A small image classifier, trained from scratch.
Model: 7.46M parameters, arch swin, norm layernorm, patch size [2, 2], depths [3, 3, 3, 3].
Training: batches of 512, held-out accuracy 98%.
Data: 145000 training examples, 31.4 epochs.
Rows from block 8 of a small image classifier, named by matrix and row number. Rows with one number belong to one neuron. Each number is 500 + 40 x the weight over its row's rms, rounded and kept within 0 to 999. All counts start at 0. Numbers have three digits each. After the name is the row's rms in percent of the matrix's.
After each neuron's rows are labels from the 100 images, of 14848, where the neuron reaches its highest value: "patch colour" is the nearest of a few named colours to the mean colour under the peak. Only what is clearly more common there than usual is listed. The data: rendered landscapes of hills, water and sky.
# fc1: MLP up (model.blocks.8.mlp.fc1.weight, 768x192), inputs 0-191
# fc2: MLP down (model.blocks.8.mlp.fc2.weight, 192x768, transposed), outputs 0-191

fc1.164 107:433491504472479441435540516475503569450495625513461554536534491444493424455456490563439433462449487535444537507518507470513447519465463425471441496462521503508540541470530534516507507487510511499495561481568487524452470569539493464514536541427522514505512507507572563450463455501597437582545424523488510498507499478495520545451503484556441463442544513538469488488479582531439530522597521528539578529477463476450513481466479510551436521515467457533519494477514569569478526530516451504563528446502512486490495456542422539453493503482459557508411530518477487514522503481475496496
fc2.164 085:525518489511517497479461453485563518445470463447517495432525539528500537511533595555535512455478525515529435481549538535563552541488507510471481471439545532465522607474478559445524462457460543494450418505478515480490439491481573451496527536525550496514414513494421546465509499473480501555500561478493441429464512495493501510498443535517374518503507491500545456531525509518474512465503523474401482545415528516506445580560535574461526465461524482555525529453553455500474441488556540525554502538549464482437524472522567531484514463460496555514468549528579514456471470540513507538
patch colour: black

fc1.230 093:479521439516487503539484528513470478513492494524475556470478576497467501571511525493423485561407518466544449473466519488564565591497458513537519476517552505438457492456493480436518529413533533509395492534509462532454519547509524431536563507483543542431451494489524546489549539508506483514509506453515463446457517463545462462441570497490536544488488510475431461565561485559508517435468456419454457577461535546422436580535506535535511484493481507527522449492446483530505433509525531565476509487540510465474524484508509505536452461433512486467516505462544408552564424517509473508
fc2.230 145:490506528531546482557505491485545534543520476475519562455534526504426514523502496502514556523439537521539468500471525534571487577471499524512552429475573552446491534424477499487434482419450475492441499508531543436482388546552503438447579505447491443521462501528531467429534562533495451495556508492521435459473560500457504496443457487490515487549482402527588435464548466551458532495483476510455500514487539555547541531501498548517535490443540463470567471507490468495477460466516466497504476519555455544522554444539488464552547451428454523484539466459478527503420482508422529523
patch colour: orange

fc1.604 096:465558493486480507522477404542571478552477518485513540480554463460484495573452495512517535509466480521476492474542484509534469544446527480459532536548517546548440466485577532490446439475541482537448517445553529460511381534488530485500544497456499580442540521515526497446464469489531487590538524537480468501498449443575539460467472514505502450454544420583551525468446551536406479529512483535480461519487478479503529550472527428526507484529533442507518527577548497506395463435536487503527556479462545519549463493551475486433538471476456575493465496515480528448545542524441502458
fc2.604 134:506568494512502453473495461441534542486512526493517519486496586458529434511532539500546480547458561526529484507519557508531517544471501509501483448426576542511487605410526548449465481416465517479502435499548510487482445517505573391409543555475535520513401516553485550472509486524517465483544471466484462478427521511498479587459447503510436519533489444511543454517515537559515531458527450506465553547420506572495478519524505500510495461493512488511578476553549467562454487434516528513559517518567467483424514449532533591500502479423514487526484512499549503494515503499466484554
patch colour: cyan

fc1.271 087:481505458459541481513552444493448422502538490564537519457515575418534500566500504455480465515448543473528451502499487506547552573410454508454501468497552447458502410490509463462549554429512470513450508534506471527468501517471558390566553515501469495488441492507489515526498508546510500463492517506525540537546515556533455472483566420466545531528460543470529470538558495483529515513487457447443472564553506565478436544502467500530489521561422517485540514497472536509521418534544521479446515524561522507518524491528523491540463444428554468447540428481542432550506443436530442527
fc2.271 141:543525490528491494551477513498494525582468485439500501441492540496408514501521497528543523547470585428489432455487459564572484568494454535572564471537558542470530539456514480477396534447509543493441548454493535462449441472521443467457544524480457497498482550549468497449541499524486497527526494506468444452471509468481547537479500531464539510528570454500526496482514448532483492489470496559460500527516523556557538531528559521473569456434554448517539420503483438469526440479545528538521481559510484513498498481562523497516540444453448516425569500576482559462401475524512460446
patch colour: orange

fc1.130 095:508421525502513502519451537483474548562538512522492533472468571483480484510529506515524474497476537540494488533395468449534541502494466535567488494546574464436451430472457459581484515457494452538538523533511487464568474525573527454454548447483466486552448457386504444500512534565495435493526452485567473549519530523530453503465500495438551550542452571462530542445546509467510433491465520458460461486564468541527497497521461526500486538523537536448509548460546507536521485557428447503479470485555458538540561446474483457542456493463519515477512447514418422463461508423455518459
fc2.130 176:514520498539553477525450475455505534499480492438525516424509545470444514493541521489517512523439564421534426475497452569583505574489437513543521465483553521443540537465487496491461559448473529524400541484501539468442455493517499445501553535471499481484445517503483555417564523513504509509502544484512444441467522483439512531463550523518509526522537453489493491501536408541520513489481445509439469548500582548509508555510529551512568477434502439536535461463511474503528425501564519541485485580533488507484523482582529527530535433447470506418529524547570550467409448525518495551
patch colour: grey

fc1.382 082:494541481489428494476453477536504471559461514474515540450478498482486463557507450461536521547456548470485467467529513544618470599471548500544484524581586510491500446442572508499459472388523532548472505440534538461500466516501490440448592527476499577446513496574504509428489499493499489537523518487469482472481446456579534492446495527531554502517544446494496520452478521543477495536496483549456499548495483582501528532529517419535502463542560472503584490592490499528424441468523541541497523506513477485514510482581498501443541445426487522493537486543458529479500538520525449436
fc2.382 098:554524501524534397439474492460512514510539540468477510495512551384436459506541476427548458546471637491502501534539599500513491517426526535535476452492542522489558517429507558493451585451471529517493527476519503505482465518554532432437532574468491486525476501567452539492475456542546475525554519498474489454535512504483470592473540547505499533562475464446505434479504516569469564492501433556487432482470507536545542515503492531476455464562528532499572451513483497544459511561512500527468478539552411511510535416513538544498497483445526508474476502547500490499463497466469505521
patch colour: blue

fc1.365 092:466404551449506500489550489517510509528531512565537520523553447501479458477426500607441477460496432543414543552439474497472470477490472438494499538500487474563574434512473474579496557519523423497534556444526507448536434511509529521507502489469468511557550480474537464489441478520509486485532469574544503541498512481527531484497467405467495416477514544564561553469452519456483437553559490481548538491549477452500506455458439502514490583533508470470509551455543527520487548448484460438498520490435541530517456499487431520541540507516445599479471458472505500500495560439488487478
fc2.365 120:578563517508511558486548502492487516530453453487565429457477523551565540488520494482534519485524478428554460463522450550509499510497507556470546503455491528524474550534521459470499471511477493508494403524438536489480514429437472510472476440559541502480473523519426528500535517444438545440446496478500453558413498514504502463548464474483459503497510486490495523534505491480529481476476474471458594529454581512557478478492557480449585462471494501492474470533452410487483470411536551462589523548512503454478483580517583513506540473550498419509518459489519544529467503522640468531
patch colour: pink

fc1.684 094:472567458513470511522422405541555476545471530479515536476520455458467507553461484492542531530471519507480488468540479517555447540432519488513509549557536532543433444468580545522435458460545527515457520449531534453528391522505528502481541535480477578442546536501523476435462449513531485583516525524474483485535450464571533484480471549511525445494540427550521515453444533517400485551494526552485436501503458494514543547473529422522508487554553449530513549568564496493412473473525492521505505485447544497536467493549482493421545464471470566473477488549468522453531553522475493456
fc2.684 133:526551505500503436458497476462533549519522531479482531492500581415523422522536508455530481556441587524520489515525586488531517544451520522520515454451583566516486553406536555475437506410482516487498460495558502499478441538524537375394558554453504496515420529566484526480516480516526455499553458471459471479459507505507475600449465531512475521525476440498540449513504535581503544455503456549478534525454484558519498521517500492476459453510541515496592458559514503566471486461507506519534514506554446503455518427523533558490486490420528495498482471524491482509502518495444489521
patch colour: cyan; blue

fc1.757 100:417510520445489500498486463525517528517487549520537592505562500461523466558446518551490498516416448537489518455497513495573499576429474464470475527506555503503455508454555485533528471449538487520467511469579534457511459591525557454513585504414547552458516478472584520426526509486566447545546480516536488505507471450552521453409462486482478473448531483587554512495491580495431469504500512475502531541475484524463489530494481484565488507540525415526547542544523555569435474459495486449532541442486552479501475474556453524478523481447445533515429468484458481516570489489463510502
fc2.757 097:547424496526491570522508504602476433453481429498490452533524444552475570507534477518471549417548441489524528500527495485455518454529550526479512564558447473479438435546495481490557484536527493559518479545459489553511546456422475540544465446555474471479560503430428466541439528454445548549458566519535533515579479512560504433547503538497530538512478582460489510481494514468448483514470556482508407461511524434540504520503512517445513497537496542483465576449438454436517540581485500480458492498459517511547504541443549438487479550540494534506522505485469497521507470497495511437
patch colour: black

fc1.300 100:472569488483464474491467414557542461545471518478510530482534469451520476551453503473542540469467477512491491460532497521549475558415511478492505551540538516539456460463556518492456458442547519532440525441529547457507415524502515480480555522464508560432535500506525538427476484500506472580537530534478480465502441445594568468471465544547519462465537407544508513460454526554398477525517485554483451527478487513511529580505510410543511500516549426538541513579490504515397466469514498484519564511462546508557470481568484496437545477465457573507488512517476527447501552529466492462
fc2.300 114:546560492523511425446492472427524532493517529473508515489489575457538448464573493484569461528460590497513483513547571513536509547489540522503495441445553544503544575431535558448462484441455544461486438496542502500490459511519542417431537564471500515523413528577446528475499464524521472481539462452438485464485526516483462597463456509504412539557493464497547422515515541537529538451536487526471544541434477567510495514523502516500497457514506480513562471531574459545448478452512536514533488534570437476417522443537535573486498476437527498495470491516520514481488504501548475538
patch colour: cyan

fc1.611 102:471485494417449474449439486522479411521504558538506537467517512435562459497471494445531502474474542494460510522484431520541439538468507456540487542529546420540497402468468476571498557440507477533530576438535499440602469517518530441473558477466516532480514441533508536481449461545559474478534516518486526549471454510611513488461522493507563472543509488472488548440428500511471432566513433523503458481547495518518515486500486418545498580590516518472550517536497533532444492465468490445480584525497454514556494468537453525492529480451524551523510506528486505473486584484490470459
fc2.611 168:558564481553506427457484518429495550524511492444478523489473583439493471508576491444521468561449599478551480495507578499546533557478494580550509435477572538460516552426514529469460515416453549486477464516498495518448487522540484412417556545470505486517420511555479523479550502515495464502523471432474477452460523513470452583456520537514495565558468449444493442525546490553522546436467457535475517539451505566514486541529519530475499441467516528509545439533490462543496474518510521539501478541571430499463537446526552536508483492430546444480518486516489496511463484497510503533
patch colour: grey; brown

fc1.154 107:432493493426477497436516515495476510389487555508523535527531500486590495474451529468472481439463465529479544475530468487503477503485540421409387511424499449536493507495529475535590468496470538509543515497532504522522514534513511484534526480465576489468530484500547537482467484483554482507500468499506514491511475494530486462476457492586492482419523536518482550510471610507497511520567538485535536522460501467475480480490491479536464504598428484556499589527477565563447517461501520398593591450477508460516469475517467569478486523486489489589400514501524488545524539489491535552
fc2.154 091:552503416504407488465486544531466495551484516448450485503429536532453499536555493553570478536492580451447503477519549498533541519522534516563477484557530508518554463480530524469433485460544580462517469476484459513499511483510432481417516541517451563501503528581445509492472449503501493554499448465416512441523479468539499561511520551489510553547521528462470454543505502488491494451520543568510500511489405517505475514572548524470481449497562515555497438523445445477502501510493594570515485516506461417482472497504523522491483513493514503481536531587437494481489488520609438390
patch colour: pink

fc1.485 081:464468540451515467447442524518525529509472550490495547454527478399508482519437469456479543486459530503511468476500493540581447564447498504508509581537577512481478408453493483585517516417507459567483546475553527452541488540526485435475582466449515532492545460483524513445522516494531455561556508497500470521479440471634547482437555528499584453491498455503470586440469540533453492557491470518469472522517513520515542514477490438551497544535520491463544516533501520563461452567521431485480516492493499545545528460564482495456549462439483543476486439524444534494481547465477492490
fc2.485 086:551513483490437407407502548490446500554519537465486512500458538449478447459542439479527429526472630395441507488516511501514465525508493522604479440519534477494549518448511488498476582463507557455506518467492507535480519506565435452445548545464476487506496504612444544499447453544535485511535463487443517472483529512476508609470518501469535524563533500480460437466507481546528541513493442577515538494501485544530541468504520525480503465518524492499540414578447463551470508522508534527504468540519424498503513444520530544514501499458500473493524507576483507493433497473578484456
patch colour: brown

fc1.29 110:418461540453479469489517510491470489490534553582506567505539512473484462521451525529435453481437479541473514525428484481531481546487465429498442487476547448486492416446489457532562536452496443483494557515560522508542496580567523455534573485427532458507478449468571525462459523540566422516557444492587519500517520517519479477423501440484550473482480546539506499481513552469488498527559515444511482529516485508485507536459439514569467593583453472475522524478496573575485498502450466470515546461509508533551516423523431517517514486448482533532478500470467460554525496424433521477
fc2.29 106:442542457457456527514521495562494494569459533494450538508477504538446461592458531595516534550490469546459506428452553519545503538446466472542506506551527517534486554482519518449492442488545532489474484455526466456478481529504475511470528553472543539403533441560563521445473490467523458534531481514502501465472486424521578445456468460476463450420562445563555439518503544495427476495519517472527563504476485507435488530557473485541528513474576405535517437568452477536426501435447518538509523471488554469499489499528489492493518514497429548521487487460432514454565465513500510438
patch colour: grey

fc1.662 098:423518510445482483485495487487491518512466557529514597474538505437529452529446517541478489513398490543498481484473480505582480593419449468483486516503584485510473452444556475521500509416517504520465547481579518459490450577523537442491610527421532559463493480480568521413508490525575449528535472503532493498465473461570505473407481483504508468465516478535523511484490558495446456514517521488490554580497488531460499555504476457575471542559519442499538518533494550585446462455507485463552544451503529502499486468580456528476522486435473531510457468506442495519530514491466509503
fc2.662 083:515407490508478570494535503578510461420461463510557456514505451559537557444511505570448540385535416436505501476531449516456524472570516500463505553525434452481475466538475493450590468553527482482510457530465491558508567444417458553561447450545499525464513539444438520526450526453465563536456515495543530536528490492548529433544506508503494516481511590487502527476518517462482473520503581443483476479504500446505503471494532534484562509499447486519453568441477443454515529531499503497523492520481555489543493552468542475491496528557468566497501536495542543523480446530581454466
patch colour: brown

fc1.31 108:495498487467492439442522557501420529435484507454510519517508504445559498541477483460422501492482502520542503421467502499503522513475514512503415501417519475458502534493506422478597419470464552524488493558503536521413515510545437493503494456501572445467533432491547557499538566477499458552528425468512454445489484478515500494489482508575542507448479510470436493526556590551468566461504580426497525552470524526437467526526526544550520504531446484536525515537427505599484500525473506459560547441508491512509537478513520538522481486495489452532490486461474482536485464423487595588
fc2.31 140:588487494510481566510489492563539480535456424486536417485481459575493554512491468505534559468545473448518484457543468532486491474528538543504535546545460518551466455550511487509469457542546497548486470456416531463515494411426446551480454454570479535448541531488415477514519486449414575522433575531445477509511450480562566483570489524485526470472548508519484533492458496478471475526495522534483499483494525481584526487497547450413564485493545482509452499534482397405499489487516510499516483518457531484537463572483559470461548483558447527477532492535487553490475527543516465449
patch colour: white; pink

fc1.86 085:505566511494489486464482477514517505541458495453567522428479511517566491486514472484550521498457528511509464441536504547656471615475553513513490513471583519524516519473585486487466449438475538515468481467519563438441474510481493455446569522463524494465475509577498498364509494471487491498502510533454462483493480473500534522459422522545454503497549438535503519486492519489508481490500508540462557580454502568522501482491540447506532455493526464539544498588517473508449435446552536507565507511537484466468494497613499553449573429449462486500514501520532547451484565518521513510
fc2.86 137:502554542496563429469484418463507533477531533480544522478548514424524446542498487418543496531484533575539495530560574513508479515390539539453472481449530550519417520466560515494494463474450481503514484510549526476507431523510587463446520533478508462500469528518494497481487515535539469464539503498483480505534503553468469535483437512489459481534450462505574491471505551562433568504439496532473493511475457528480511502480485485503429472594542512479556564564574571547426497453541470472485483493541458521489526454519510529462532480474513479508425454457494500495506538464403612581
patch colour: orange

fc1.724 092:482511421515472500507463525540468494525464508481450548464476564498458476590529541507456500556405530488523467451477537491597568625504472514536478475560564518472472481454505467463498518397556563522421476512515455499465505540508525438487580541483557564427456488499526529468514525476518485522497495471482497423477477428567475465451541520492537540486511485481470474568539507554516499443457473435467485592449507542447434566557508516525488481513526504556502462548459504551460424520511528559479493470539512446474508498521509531523431485435519487478504501484497423514556452528497477478
fc2.724 146:515498553528557462531521498474532528512544477467519542462556518475446498479502479474489523493458548535529473527482524523560472564467530518480533421460566533437490531425476514483461502424441463482454494527535548477473413534559489439455564489461477421545465506508507492442511556549484454501570513503541443473504575528433485517446462492503521487567464446531583425449555488565465560508481492515465485525487540563535548504468494557513524487467512468465580498475481484502480465491520449481496485536565426558533571434538493477570539449428451528509539489446505506523418484476416567516
patch colour: orange

fc1.219 087:506455538511489448542448538476484521558549500492507534469490574492538487502542529488542449501459532590478486538423497451548534525499473515571456475530574484463426452454462459577482491437483480504555507534517496505553515545560550437448538493473480471550448493393489442493484509543512438491520441501556490538570522547480442515477443509445536536534442551460527528461534514467511434477443581492463452512557426546511473499512472516504467501529542549450508599483571535555513476544446479493485484489546442511508543446488461494518454523456528476527491469480427434437470511460443548480
fc2.219 124:524530479521534485511456484489524520515455505446511509434502535458436521480528528505521517511442563402514438454524458566574493569484458510538528476500533524479546535472506552491452582456502547520417527439489535473443453488503489465508557535471519507467467524533487565420535478485507529523498556493461454425457490449461543523459567519507507513492578436508495498512499399542511501484500425531459480526484592516511502544522539522512559463409505412545515437477487437498503442504566543537508509572498501499498483493571544533512539447461457505451532521562558544458437463547556434512
patch colour: brown